Rows from block 3 of the encoder of a small masked spectrogram model, named by matrix and row number. Rows with one number belong to one neuron. Each number is 500 + 25 x the weight over its row's rms, rounded and kept within 0 to 999. All counts start at 0. Numbers have three digits each. After the name is the row's rms in percent of the matrix's.
Before each neuron's rows are labels from the 100 clips, of 14976, where the neuron reaches its highest value: "responds to" is what is common among them. Only what is clearly more common there than usual is listed. The data: simulated sounds of rotating machines with and without faults. In brackets: how many of the 100.
# fc1: MLP up (encoder.blocks.3.mlp.fc1.weight, 768x256), inputs 128-255
# fc2: MLP down (encoder.blocks.3.mlp.fc2.weight, 256x768, transposed), outputs 128-255

responds to: conveyor (84); thin (high-pass) (49)
fc1.379 083:501487488518457500493517515509505529508496488435462496456487509530503513473527552476516482526518540521460490557567512490496458523502495481513507497507502503511500504479486485481457490552514508505477499462517505483503488488507547495501459491490489472521491506514483537459502508525470534448533469490459516517527468494538462502480483489518496510494501540545522495477467482554500517503525
fc2.379 083:494508551502524511478500537502508488531516502466523487447517503505483457458517519519489471490498494558528525493485514456494481468515486521492501470486465502499512498522515517530500448476522526491498501510505500481509502502476502462487495514539496467498442489518529490455529461468473538503507533522522468490499505468552519545483575519511466492506478503479505487460451525517528545493485

responds to: compressor (63); thin (high-pass) (37); piston engine (37)
fc1.591 114:489464520503501497539479518478511482526501494469483526553529465460458472504498493515506515500536489533503482474524523470574506471535538525497478475479474523497434530507547528504445508489482503549487496481527562523501511581511483473512482510519491497513520498476482450492528502518509513480480497528510510493515476540516503493531480502543509505475524489529469489503481490526474493487455
fc2.591 122:519523481528491552523483503501515440470488489480471524495498524491533493475453478474482493462522494512487490544523512458493501474504572481489515494511499468528480528506461539513499494534455506470490513492530431477461487486511491473531540490529512501465482498527461430572504518426527519482480544476521516475475529480471526542528492434471492450529528502533502535503497494511475511498473

responds to: conveyor (96); rattle (32)
fc1.30 087:490526509503493512486525542465558442549482459533520524512506473492529554505486490518527511540523527531511480519493477452526534532544492471511530524509477467474488498463488526490503541504483520480503538487535492487450505511545492474535478463502496506499531513548521499493508496486509477543481503510527487524512479569554467518491484472520505455476494481477517506545510503436537478526521
fc2.30 096:485467495506524469479503490499480535480492476473520468496516515523532429533531535503523477517502488554506480483501480525486542488494513483492484520477539517430481512465478501510508540481492481514522470520513503535506500482482447452429493495506509531490511526521474501490509498494429485490510486482490520505473487452475477473514505533508485484530546500506471525537467476549510485503508

responds to: piston engine (99); grinding (40); rattle (39)
fc1.39 090:506536520513499510515500487565542511537503521499470505521467508538505511497515460478464491545544518497464485467469490447508478486513527507498490480527412509503489501526486480515500509450490517548505530461533468523457519499550462505460485486510506490488527506517494498555476479508523512493490516456487512511504503503474482483531505485511496514493500526537550491490504525528500551481525
fc2.39 104:483457480507514503507522485504481507491507501475499532450501490488482539564513478517556501501520491489465477473520499518459485504507503463503526498460537537527539488463528487544530545519507480488527477451521501473466529496462518536490504502488487506503533513513502490514492473472512504480490483489487511525463504517504506465463476481493496487528562434476501493534449487517498458473522

responds to: squeal (57); electric motor (32)
fc1.605 176:522488481509510471544527546462520503471474495492519518538529460504485523555524500406513508536508526526512484494471521530515538521520515513493517511510504491516498504477484484433491497475501492486450510495477477475501511450490554495477510456527521489525505488511589510512482525488501486508489527535506482522480479504528484507482503510475467480492493507510500526511477484520506470523495
fc2.605 132:512497484470555523526466551479478481522484523525480507544494466491463507542513528454503479504554508466537516489492442480525514503557491494508480499469473483546458474509529488497483468527497506493465527493453488498475469497512491499474517493492540493521540517507506492491474492481456493498512548516495464496474441536573477553509506457529487485494451497514465503537456511487500455484487

responds to: compressor (58)
fc1.412 124:488492497511490490508497520456519542524505528495499511479482484468473475510517461518545479506518491501522461498543476489528503516494449533480488470447452486507460507490479470479498553526538534523544497529493469513499519513539504480500471484545490492553513479447443511534478475525538478471501520522439490514484511473501489488502481502527495519527489535471487535494525499502485459510526
fc2.412 119:479515511510540533498453449487503552480493526546513502529509468524501512505492464501546512513495540518503558499478485487532506560517498522459564518506515514459458538484528521502467547509522463530477519527475526484522470483460481493515497502492456497493484513544510533496540507515445483464477485507469484455488487472509522487535511522497488485490507481520472512484501540495471478521503

responds to: speed: slow (67); conveyor (38); piston engine (31)
fc1.168 095:563497525519513549540504491438516507485467464462502461507478481482500483476507500517529544487476526545511488475482517515437462495505483535509458503525521493530522496477540518500475472471514515526526535464487525496466478472540516531513510526503512466529502477496499477476489495487511535479515477464488511507513533476517552510508493527450522493558501537472502516530498489542517497486506
fc2.168 094:495465508455520508490507496503525462527512543553484540511511451475522458501496498564508532510527489463520513523488524512471467471519509503489533484450486472474511511528525503492519485531524510507503474480511535479517524524524506488549496519462538491433543509480512483514495460460495494566501502503485512510526539495514491496508503506552458507478469514526483511492474499458534514500491

responds to: state: faulty (91); turbine (57); rattle (52); grinding (36)
fc1.672 074:495480462503480479501455519485505520509499495477486499513498482502485497505465520523489551472519505472517488505469518512483514473468497499492541510536560487504483566493483503519496465492461503477490489530484549510483519514513526525505507465494451507496472504484494515541481569511514518493517486503506550468475562485515503498499480512515494525501475471482540481526471537511465493504536
fc2.672 084:474495480492528514534501461490475491527504533530482520454483511501509538476495497488480487490492556478531535524454468449503497471532491524540488525535526502490450521529458511447477476523476514460474492503534516489478554503514478469471495450497511427499527472489541534514495523470516501514476505485467477474461505493508486464454511478489507499513519486516499535500517494501488478492484

responds to: speed: slow (71); electric motor (67)
fc1.278 079:471507508507527533493503483505486486485475500513514485498498539485477523541521495459509535542448485498478484516538511469520498472518481482470536472496475521500527502513497481549472490470485517504518516455425524521476492462523525529484521508519452529514462498494494481539526463503502506512473466449504507492477486469479473494512508529508477538535498500520488528469475469479524492528488
fc2.278 087:512504479474534524527485459490516524498464485513511516483542519452441512471515462507540513495501491537455517513509485497488488493483502520538499444527509473526493505507498528499483499503517560473477499496520515512537479483475576513466510545471508508470497439532479513497500438514451498482488492454494509488506505511511496516511486536497495503460495465506489500506518494459503520531507

responds to: squeal (40); conveyor (38); rattle (35); pump (33)
fc1.641 080:512521513469473509481521481497488515496525516521489518506472496490535555478430488497460497529510515532465536491528473472494476525472522461497459497491478496498503535521545472518513482471487472478466500491486485491487531517446511503451497489476527433491469480498481482467476507505472462479480473467490486485496520496494524490506502462492476442520469510507490510500475499515503458487500
fc2.641 081:521454492473558516468511515520506481511463499502525495519487496480478466514506555468494517489481452492486477515526527494543520524502494499506591465489479481499491499513502472500458508516499536488486539524501513516453487520527515504526534533525508570515495465480495566581486480493515481503517484485545466513500529465520516521484504545441496541546477481469489512531494505492499495479474

responds to: compressor (100); text has "speed" (88); speed: medium (85); state: normal (78)
fc1.397 098:496540525497489518481493523492471490491486485474433494525533501500541518469533472493519496525517520469456473515513527515515481543454501477513503470559492498444563533471488504476513533534488499478470515481525471515518535520504510518531516499490491473496497474497492534532451530516562491465507493507526463497531470487522529509542509517468507457484515533467469516497503528523546510484522
fc2.397 113:526533498461453458462474507515513561448457484513500481531490514492473515502509530473504531489483502501523472517547477497436500495528466521519529509504489486494527527525491490503536502485520449516539469459509531517523474488526480468486484486506493502511475496497503471530468533531522504474502494478487497519520523491531501465548486497432524569501484536489465504471484499560508532488483

responds to: quiet level (96); piston engine (61)
fc1.615 095:535446497507510471500496513499504503531531501537510503488482543531494522509497520515520509472476482501530525498505529471485463474452491527487504495485492468454524539464498481531509520519481544504525529530526487519510554503465478489493490497485536481509486544449512485514497500504493502499487537507462495503479492476522537503473479494466494488485461497471486495502503474490506461495512
fc2.615 091:494535500546487529469466512513489496532498512487491532466507490488531472491496470491484479528526526524465453495495523529493511513520502457511512546539512509511482543475449491511507503493505522468483483493513506505482466468491521506495478473524484529487495530534432555499531509531490498457545504512509521524489542511482461460452497502514549536473504469521520520496501537493462490547474

responds to: squeal (46); electric motor (37)
fc1.639 199:470514501490478528514478469497509512520473542496522485522464477547505502514467506487514481497519531489441507494504543546498481497505522520457499529517515508537541476479497463489500441520506504536492475506514533517512503513516474506490513495501489534544520509493491502494542497518472544498514493517492492491454513499458454497508407500484463498531481521504442478503493479513507515518507
fc2.639 155:518483474502470504471470515523496483484461475531485468522482481528474493530492521484504505525531587513442521485490547503491508483510513528497485503464502463545481476521505506484454507539487530542462515563540468517483505481537508504502524506508505531476526542475480527491504491504468555468508473544534489469475490492522508506504449511489504511497496534516467490478472490499527516522481

responds to: piston engine (65)
fc1.54 165:547515508485507506511470533575496511478472526495451539521499516493516473517483475476511525518496500530488521505524494513491449518531513501465522527549491496504476487547516499519496489459492532502474527502495492509469473510496476510512509548505486501510526519506498516504488464506469477507464472470546530514507486475493481502503539476457528520514509520500528518476529467523479514541487
fc2.54 137:476511477505524511473534481453518483522532467506518481472500471511506532463516539504495456500505500477525489517470511481506551489486475524515472485430487521495479532445487477475487496526465469509531455480500514469541525492494525497486490471525513487511438493495519479497484511494510486486507513538468473519489499519499539502521505496519501467511500479461494500558481510476496497474515

responds to: piston engine (96); speed: slow (80)
fc1.545 098:519485559478489498534476487532496477491482499532481559481478522503475506505493487537465490499520494480475525462489483482520495466534491454508459466513556488469484500450500575494493487465515482484509484479510500498517509478504497455514512482546549515539454497522484525510503510491469496471479490534489467518470512495488477528488488524522520543508503542510504444466500484533493503506541
fc2.545 109:521493487522519526499486507516546485488492537453513495541496489476527496510510430524504547494485518528492515474531463486486512485492477513504579525494485512481497508475505489537514512487507473526493510489456510487481460492451478511517522531502488502534458532473497482511489510483466482465485490490491462513493514481571487512470507530573470499479515518540520464499553498519508469487474

responds to: bearing knock (46); thin (high-pass) (44); machine: pump (30)
fc1.115 066:532481511526507488512489505482472484541533512485473499540509459463519529522528521506486565531475474485468453515486496490489516509549478526517517480495512481525479508555474513478509503508497509465509507498507535484448488505544460502510481454526537511544491508509492513474524465467493495458493503479456496525495508462457501479517518474495460507477505477493513488500502484493524474524521
fc2.115 077:520494494476516520480506479500539487504542505501525458516546508459522469505476541500506571453491500514483492533515533525535495507485508477429481510505489514506515511477515530494484483502512487494508532487490540562484466525488494492487489507487452543513499506537463477464496515487491501511531500522507523531514505477510459504506473500514521537491475484527481474495520527498521557507505

responds to: compressor (98)
fc1.53 083:498509488481511519527443522475539485507479487479501493488505503477486506493512484467486504479522518546539498474514499501555535508514531481494490548488526484526467489480525518515456441530517464490548532526493523497541531500467503528516491456515498491515489511504514484495530497491507461520504517474507475511514502492524525475518486482490541533429439492475448485494537477503500500527532
fc2.53 105:514504528523500473471503514502502535457477478501517556484511472514528521458492491499501472470500488512526502519482516539520505515484507486496492472483516506517525456503508522497491548484465457493537510512505492504490492500491527469499498535521533498551520505508485483537498499567477497539502446505547491490529505584534518509534505511508485513491434490508531492510539550457484511498492

responds to: compressor (51); grinding (33)
fc1.201 076:485473465458481530514520469510516516509494472509480501484428503508454505482487522512480492437520495545524479456465487451507468495510516484482487501521544512491493522447513507493477446495524468526518530523485494459478523522450491497506505431517506526496498474456466519491527476453516475466537512477524497493491503483525498493501536510507528534485457456479530493524515463453529504512464
fc2.201 080:448518492497533506490492516507496476507474495531479489521537528489522518509508514468532487499517506468473500515456520499497537494496528519469561532535471515452457481488502535513473553464492528485499466518458525535479462463502496497520510493482467511508511510508537492516517499503496533494490497521482489546472513521503531477492475534501485507504479501459525501496499474512473492490482

responds to: speed: slow (68); pump (60); rattle (34)
fc1.78 102:522472450465474483531495521504479522520554461513450495470489498502515426474531467465523492511464521513514488506520524475513510510459526524463507493499521484500504518490496477500498491526478514496479507511493506513477494493506502504500500543538491519511503525475548510493510474536493483496514503546506507516488446479514491538519468453511513485483493492499475570477510431483541486538542
fc2.78 101:526516519484516553524511488503540506502509475505549491498551474478461545515473491482516470522490490482522524518514495513495482485481497448517536485506490539544528432533484504505443522534466481505518516462488500455487513528481493566496498498510519482495463514522493491480503516494514500520522496443463509480514513521519477507493505514520517495485455545507507467506537529482508458498532

responds to: conveyor (99); text has "speed" (72); speed: medium (65)
fc1.169 097:515511504477491492487493480497508519500518479516492504501495497489520541513491543503560494533526484493525496493519486492498512512498533507492487518483473466453515495518495490469478499473522461488530481518530528486485485440525507475498488497537459509490493509524496505487511512440538480469475488450524534544501503511511518466506517492526524488483522489521499520526467527466486478487517
fc2.169 099:498478480513501504498503468516489549478465541526506458518504525493464489493471517493488505495492539541493550492489481471482488494500493520485528498508491473535478490492476528495504495537464480537494483511560522511442466509498486489465526500518503460487521528505535495498471531495432481491480508522499499501519450525512534510504506528502494515534545547505494485498521507478552487524491

responds to: speed: slow (76); piston engine (67)
fc1.573 097:473454496491546527516539498497466494490504565495496485559470497484483495485524479497474481481507513525510500504518514493502486478485462499466489472513475466516502506531508494479479507513497532509458492482520504505494503523472518464551487514541469517483489503462493470514474485488515458493478497474492518517470457496529485525484513506553471485533480480514474497481556498491495521510524
fc2.573 118:502500482503492480498522543499456486458488510469457510484436515519568487498468527506518530468506484524504482490502530502493506515539495507527467520494475466508482455478506521522522504486514520546507464490498509494534518471498504470447543509453519547527524512529510463490498490453531521506513479477566511501506510485479523462518492493496467501528521500500482493529492555515500507465476

responds to: conveyor (86); bearing knock (35)
fc1.553 103:483485497507492500519458436488517476499469497502472540440543506469502516487502501521482466519477533491493478485509463526522528490493523489507479523511602539509520494482511507531512514536491480497496556518513515477490481435555504501450526528487466522538530529499471493501465498539473466515529475491490497469507541545514522447498525496508490473487487477516479538486505510518466518487466
fc2.553 096:496472496440518479510538525490499530499524534500516510544507521489532496531478451507479514548462503511479494521514468467490506489534504526502505497508464506473509493515479504471495473476529516525507493489530501490538452508479533524535506499496503494476514552464511481465512535433457507515470502503511481532516494497536507512488506472523510538480485499495450492471505499495541497478463

responds to: pump (100); speed: medium (81); text has "speed" (81); state: normal (74)
fc1.146 086:489457517547524505517520486476496527509465506543526499510490512532506494473507464506511515486522529524482501488497490555501488481519502470497523535505464498509490467470504490468478524483475505482522489470468528498479546486519466490507486497416439496479497516486529512460508512528502462518471431520454528522524522499522536513489498474534521498487521473539511517464502491492538541509502
fc2.146 083:531460535500493438508508494513553479524488525524490538442523492511501515537480486499511492513511534464477499521499489519512505466528493539480494487488489507512526488510484490491499526458512472495547516488468502492493466472500476480493501536472498489498511510480519513469507512467443482527512450486511499516475509483465491523519525488505526495504509508497500518460512516521521457537454

responds to: conveyor (80); thin (high-pass) (59); bearing knock (42)
fc1.109 093:536490515451485549501480463480504463555507528495508470517517461498459512495502492525487542495528482489487473518493494470541542468492483567447480483525511517506471516458509527517501504493467531524530483454465493521490492485439473507453520486489519466560495464505505492445495482532474488523529545508533482502486486516504541465451489450488536458517524511481486498530486484492496468540514
fc2.109 090:495512494514526551495515525536482533495454474489506475498488509501508498477511537500546491516510496493478510507543490495533534486482469473508478502523493491540512466500521512486507508475507510475521501502493522511471517482524542489496526511498481490492460508518500499535483511461474495506505512497525513493495516483488462549507479526473493519483475524502487502503489506471498511474515

responds to: speed: slow (73); compressor (34); piston engine (31)
fc1.187 099:544484510459514527513496502527440505511492487461485454479532521450497516514517495500451526462501505518495455514503506535479475551525499455489499488473504468489554464493523491490511538497531486506531492483487480485471503493494498482486507507463468500539486534491494494500498494419490504499538555520493504567508500536510487535483502519501513507515568500520476499517499551463506475473489
fc2.187 086:474503475512530547523498508491549467448507492526542476533489508528525467503498510520526500530494514522482515444499493464527501466529424483465519499501531494541473524494502489519501498460482464497512520461506484547518509525535505520503490485475501513488535478536542510498492480478500492532503474501479508454507488503498485510504507551500549507464454502497503461472485487495524469467480

responds to: conveyor (92); speed: fast (67)
fc1.10 104:512475456512501506524446520484497539502486505481498564484464483581507529500496524476468499538502490545522531483510438484457492534494478531481476506522512492489485497498508518486524488542525491514529509492446468506474503508477496479466511511478483488511483511507516508501486512523500453484478483492502536530523523441507509504507459503507492501531497496531506538493510518459545491487527
fc2.10 113:462504529477492497492550491526479477431507503539511518506477499492544514505508519488467486471494524511505483436479507472504528474496501497534506492546505538534472476478493543495495480511452491522494579458498509552516455503483468484511511461500489479506510521502491512521502508496512533507501482530480517504485508541478485466550482488529427468463484413515519481465513525473516507506530

responds to: state: faulty (86); speed: slow (66); grinding (39); conveyor (38)
fc1.720 095:472469478466508455512479468492446481521467518519499468507513524515514544499483479482468471537502527514500473504496510480513534497510468526554496492537525506520481508455476476471515499492484519522465531480450556518530461465517516533506525478517517508475515492519502498495497525539522517535488477465501488520504514469502485483538448466495507464488461520458501474479497531520473477467551
fc2.720 105:528496471470529564485512499504475568506497469454502471518495488534537505511451548519505477454513553459512507497494499496445480505526475512466535553511491526536498539498488506547525511485514491517503480483495439480483550493503521490519502496467488460473505520501545500482473516443538508522486512493495498466505478484491535490496507470532486533484470493507528498504467520496545517510507

responds to: piston engine (61); muffled (low-pass) (49)
fc1.41 107:501433488473508486485501514556518554502485518508512510473497517451445482523463492493503486512489514508470526498501507527493465490498496465491492522491493481513522514503520496510535516475486451499492500537478481512514522503509512505483501491539494508505504472465558479466495466467508520500497475459517466494482532508495483479491507490494545537481478509508521466483487514494502534535504
fc2.41 107:515489501450498444517493513475485539489479547498508497491516475457464530515497491514460545497511479493487469532488490512528544527493551489511534465504525499519527508495512476552509489531475493500489508506494533476526482486495517442465496502484488513518456487516528470452486521495486476497492486521495482495518530472514510457508457502512519523511521520496500496492514486474489428517473

responds to: quiet level (86); muffled (low-pass) (78); piston engine (46)
fc1.285 083:486444521501519492491505505517442556521510477523476507474512531503460512515538495482495488515528444525505528501480463501473481503517529473530500508513494514488482477464493537503481523457499558489527481555505503511483543456457506491543466492538544504473529506492516467483528494533484554510498478459476484481498521550510493479470522464494510544543513497506498507494530536564499459527538
fc2.285 077:473422559499475511517506522528509576476512525558461510505487547503534494504492526468514496496492508478476481497504546498523536468462477500531460541488525477537527514491518482487513467467512491511487513542510508512470498513511515521527517426538526495536484504501469536556531509488494511475506501504499522500484543489520475428533504496483464499543473512515507497496518470528467506455524

responds to: state: faulty (91); imbalance (77); speed: fast (69); gearbox (46)
fc1.513 080:502438488497492534481527457496487471479461502565500500514478487534497505433475478492498516463524499455481526500499509495510532544500483502474489498556532540494526487465543502527509531519501496493506501486522468490543480529486520479536499493510521558498503515483489479518436494511464528546543501540481487508470503495508488459540474463505514508536458479519494512530486519482513476485484
fc2.513 083:489497524509486488559521502498536443506499472499506472523501479498508507507520500520461484490488510561497500500496538515566545514490512487522485537498414457494457510508506476536509475489501531471495518469488473513509502468475504493486520500542509487489495498498484455502512538490529466501518480498535483492479472511480433514464499486471494486497538496467465518465512463481486539513474

responds to: quiet level (82); conveyor (78); muffled (low-pass) (62)
fc1.544 091:469485482500478501484444483554514485494464494512445480466483467489503561496499488475465531494466531482523490521522506493491513488468478469467523528533495504472500488478513472469477503514492516471504513536450498487495427506524512516424471526482482557539503454503490492467507496469476501453525471523463511515470525470539484527466496469518515498494543525530488566518460499518495514504478
fc2.544 089:464492517516477500442511488531528480494526498523528526515530507523555560495503505541496531477516487482530504497490466523527496462501522491482511505481483477531507477496521501525476476493540515471504483518501523511503417499539513523499531508506490511490543478438477497489494450491474476453501485474503480477501515508495513497509521480557486508456501478508527518561456499527536476481503

responds to: piston engine (60); speed: fast (60)
fc1.477 099:469439489499473470531473498484522529478509524488478507480494510475475475470478448488487498523480466520518511470499480501508484469497520505509523510511494511511491465494461508473510532509506484494497516486500486440488516508509479497476477517525573477514506480489507493504536530503543491510498462538517489468475481456506508517533534545506501480507489550499520488480474562509530516453489
fc2.477 102:466510513518511522487469458501522511489475497484453461517529528521468458536504509490514523543477466504489510524541482553484505512542512512461493461496455571497507478502488480472493522524487561495538499501492473461483484502507521535513507497500471511474491459513465524545487497475456515478513490466516502487479502500473491496553517524512498500486481504445503508460513503495505524509513

responds to: quiet level (92); state: faulty (90); rattle (61); thin (high-pass) (31)
fc1.124 073:505544539561512500498476536496514523477533483510505485481464500526474499541449499479522535431540500534511520489477488478471472466511484507495435527535498488519476525495503483547508502502478525476497527525516472495495530496489525523523486519517486511490520493498482530549545557502480493536472558487489485498475470484503480485515505527502511509496446505524516496523528523506488496539477
fc2.124 073:471506522538464530502449517517526521507494486503485513487473513502473544527524485519471558483517485509493526494505508507487485486497516517534486497505543482570487511492515492478531525481507534500510536469454526458463513511494495509477468477518455509472522523532502568498549441469489512503497474518497500483495513519501472524504537470494568489520490509490481485532549513557471500523501

responds to: state: faulty (87); speed: slow (61); compressor (58); rattle (49)
fc1.134 098:480487478515460471464505516479531499526486484503506472503497531492506501495512520514532537462506535483492529511520526522530479523519493492472522465540478489520503467506474522484548473469474470458464490531493514541464491483553470494474508505505478535507493536514493515497513463538545484535489514489439462524499544511487483493495517482515515471506508541498486476478500554525493533513505
fc2.134 097:475515514495545563473491498490464479448566516492542488528463487500462505487502524528512457493485506551478518529469504541478495479517530514466523512478468573496503515516528542508525497488547499516508514500483478470493488507488490522489527490490537479484553523502485519494498528467498530451499527495475509527519441493528550492492536492480467545486523497492488519509490486520516524482480

responds to: pump (92); speed: slow (76)
fc1.322 084:485495532454542497455538510499471503524558509489514533490448527491469550514527534543527477529523451500494528501492474502500498551463513492557487517524528492480510520501502473530515548527486489464500481472496475505505473461453495496479505475494504475522506506477483454538508527538444518500475449506473500492476525529463518511523503481532467501532475481479532481486507475480499474466446
fc2.322 092:484528505503515501465511470516532470483511490574434505486480507503507513498504494486506498499472515535520547518506500528511477484516494495467529484484479483515475477475524513504509473542548502498526492509540495511518466503518545494505524503471487492492529476500482529494527526457515528491513487512475498495500503519511516512534482514493470521548534468563519479541474465455498482493509

responds to: bearing knock (50); electric motor (35)
fc1.695 102:494532510483512445501512518536509482496494472509523526453514457537474474492481501492543515501502450516503476460468539466491466477533454553487458509505510495495536501510523535520497506543492534467511499520452503465472538515525504542505524522529537531484465477497508537517488465517493505493507484496497512479493500521527523495489484495468554465479521489531484493511535527484497488505473
fc2.695 090:515502463502474470460476516461498541489448478468521477518532512433528462487487449552522474517497508524534483466504513477485507501515496517522425463484510492501527512504475490529489503521467474489490515510509528506468483501474496527502525501526524506482478536506469514505463498476493521497509531493464490526477484509492545518530481550528548476492520484512484554496527471506513485496515

responds to: compressor (100); speed: slow (91)
fc1.574 099:518516516473452514503514490474529513457486504469477493543542534462511474474499520488507509501482519464482482466474501502505526476485477513538552446509458496478495470477503493492506505527460533504516530475493524488488514506556516528542497514484453545501521523493482484487512506497582486489496504519518534498480497505476464501533462511502534469481515563447512469503499511548497514506478
fc2.574 119:495521519519494459525511531510498455513495474489491520487446493504455487492499500481464492513427480503500505528468486479536509474487525456509501520512473518492503506492475481489507497500500511504465498543527516553516461523472499511499514520491532504497490515481515505561510535545469491466513491473527477533505465507516527470523472479495503549486477505497454494493495503495546464511488

responds to: quiet level (83); compressor (76); speed: slow (70); rattle (56)
fc1.597 087:476557472548505459508459489527477536556551507508478460495488534570529477525476510449496530511474456466533502482485532503458475487496482491516485467509466428539524501481514481487520485533511492481492528420540515503513496522523478512498427522496480512512534532520494521496511520493496510527471504531491455473487520507521471511491516509513505516518483463498506498548489522522533491508493
fc2.597 090:502465532521488501491468499518503551468549466488491471493535523503482515534490476494483468510516524506488496529513534535506522528496507502502474512473509476495509483451486502506485505523544509480517497493556484496497526505513500524473455528528507476483452521474500467543514465551484543515502499540524536505503485459475474513482515502520481514545475525479500498516465561495477512519542

responds to: pump (72); bearing knock (33)
fc1.751 088:504497535476478536518467496449494499485511529500489541413495501472501536452488498515533459486483524447478520439516475535467529505496494485511495515533522476517514446502508516495483524480489526509517510500534517532493471498497495511507539483495536504545474491508520458508475515502505491505512525481487483470527510563500511447560495525481549485515507506496515510491499521481467498530496
fc2.751 087:511487502536491538501496502517488481506467536502482515507524526513505518494440495485552497494522524514519497469476469504516477472488498483492502550491514551455525515514501489523514452514515471503503520500508452504477538543461515490518501509493486498522511466466472512460517464509481451494486467482517509508558541487444497514509528486514503451499466478487474446519497498539508520500499

responds to: pump (100); speed: slow (73)
fc1.417 094:526524475495502532519504499519500481523487499508518519482529501537479487519507516475497472536470470459515504547448505573480510468472486535513526540504491503520521509483469480530469531474526487487479508530479466444495455548524543521458508559480524538518509517483461458513488506500515486489468491516455495503536504482521502489488518494507539477509478477519500507439476518518475494521481
fc2.417 093:458492529469478459483505517488519549445489460529516546485539482466509441516552517492493459450501480493501501498523493513523479539535517482507494502488481491519487448486518503471527513487532479504465489506507490522488572488474466566507465522472510482510518485523497504500513481508463519482529462496492497478525471515481495528468492455493508495505530497541492498522510482495513493483501

responds to: state: faulty (100); grinding (67); rattle (49); conveyor (39)
fc1.596 099:529526464501512528498512492502506507542532510470493492551535454492529447529484530510527543488498481511490548494491527472529467480515531478477557503472443512487494477510535498478480505471458473496495444469512463460481472522531490491477477488513476537531516492443515511452538489481506516505499461497458482499477512495533531552509537479497506469495487513494489497504525491472523517493518
fc2.596 108:516557482496496537528505481491491503564513512509465500435506507483504476525471495482497513540488515475476497490514509541486480492492486531461510488451453484510534536493486499493518483470538527496498500520471495509467457475500500523487561494534511493439549527467499486462524513502495521505475507529519494505507482510511453514512504488493546521529448506501490530485547478512505534497485

responds to: pump (43); piston engine (35)
fc1.336 089:484513505500501497486497487486524519482496498499476508460471519496488520498470512550502495528494465483474504499524469543461474543494508480499492475528450520513463498492492508521500536456502473517544495539552476456476538477486574501455490539492527508510553469505512476513492499504513467503462470527580497475506512480505518495481506504465535452489516489507476479457498550465545509492478
fc2.336 091:479476547520528492503485525464509517541510503512537537550469507526484429495509499520432544480481509495514497531491497446507534492551508508494492524513526502480532489470495474469472494516455507484479474538511500506463543491521553504504505508513496493527526497487467480468505491451486487525496514460507491540460464457500463513455478490493487528498502506468500458481494545507496506472504

responds to: bearing knock (76); conveyor (47); machine: pump (44)
fc1.422 083:510503456506494488532503471468506499510533531539447522504491470451459494503453481488532539519462544545454531562542501477499497506514476481534493509571516475461472494495518528517542494494477497462515537470437482530481510507542492510504505494522490491494500478448496473506550500482503486481485459515489513521535498535506488479542482464499538505486479482525473530487487509487485529514507
fc2.422 083:517515523462518522508510495486504470495526464462497508530504513471550494515527473533499490492496498522499470461499489513490510477487501490499436546516559521501526477485530519485507501492475524526498496538498506557441474482521527506478535484532541527472510498502490542499477487442483533491509449511504519540489520522521498496498517515518534481479502520475507505478519455496514470508497

responds to: speed: slow (73); conveyor (44)
fc1.235 103:547481500521501475520460555489527485510516519489509479482445524505459517529488456504481469527465467478526503526458530545489530517518533502495436497515526492522497499544476471456536523536493466512498525521470474531476528475471532516517477504460480510496447484479567535524508503478504479534493538473491486492490481504546532515489515490520474546457433469447473445471539493485509509514544
fc2.235 097:493469515523463505513517499504486509503515496513476495477498516520531509462480535477521515527490516485480495475518479480501521462493471510466527547502501520468507525476522538537429488528503519476444509531504487487468499486521500504500558505591538519494546507520461450526522510489455478485508453511520487508483466487480494478480474498487505497532508510512492473491468520486494440530484

responds to: bearing knock (51); conveyor (40); text has "thin" (33)
fc1.216 103:452454438494538507554487539515526488529494490493512539508534457528506477517478493523548514497531521513500462451510501511499514521501434509520496494497542470531496513486503508472497497514542488512474506506505528520507497485474471441500475457526496517503537476507504478473461510537499453484497529503459512527504509513515514465451444513504488541477497488505489509476515541477504483470495
fc2.216 100:495509476522497492486514518483513527491482506550501444457496485521484510472555540498493513543523488481508524486518494482495478484499497504464499486495508547469504497477481476515545531479486537491499536474492502509462532498534484553498549516531523508548497513571547537563509503540492489475492495482504520491496477527473473479493512509515576517502486469505513516488454542489529474489530

responds to: compressor (100); speed: slow (73)
fc1.27 085:449495482518509478498463493525504504475479538506518538471496491505488566471483520508474529522526543482514527478504511464466563509522509516507549480462521513547461508504456503510476485502478487504520520543504495533486506475464463486475490520506498488541512477493466485501508460463499476480520525523499481484501519467499507473510455494497489487537511542502508494520461517548500466502509
fc2.27 093:523513511486497536498483524474489513490545500521523513523551504528505442528499479503499490450505476540489527523489488505485478539503484501507486469509489482477540497496527501516498471469559451516473454482524464516509474512506468545521521464499499490462499471504509475486512540492477546532504517518491494508499485488534501529457546482484513482455470511524481494531539467493515516525529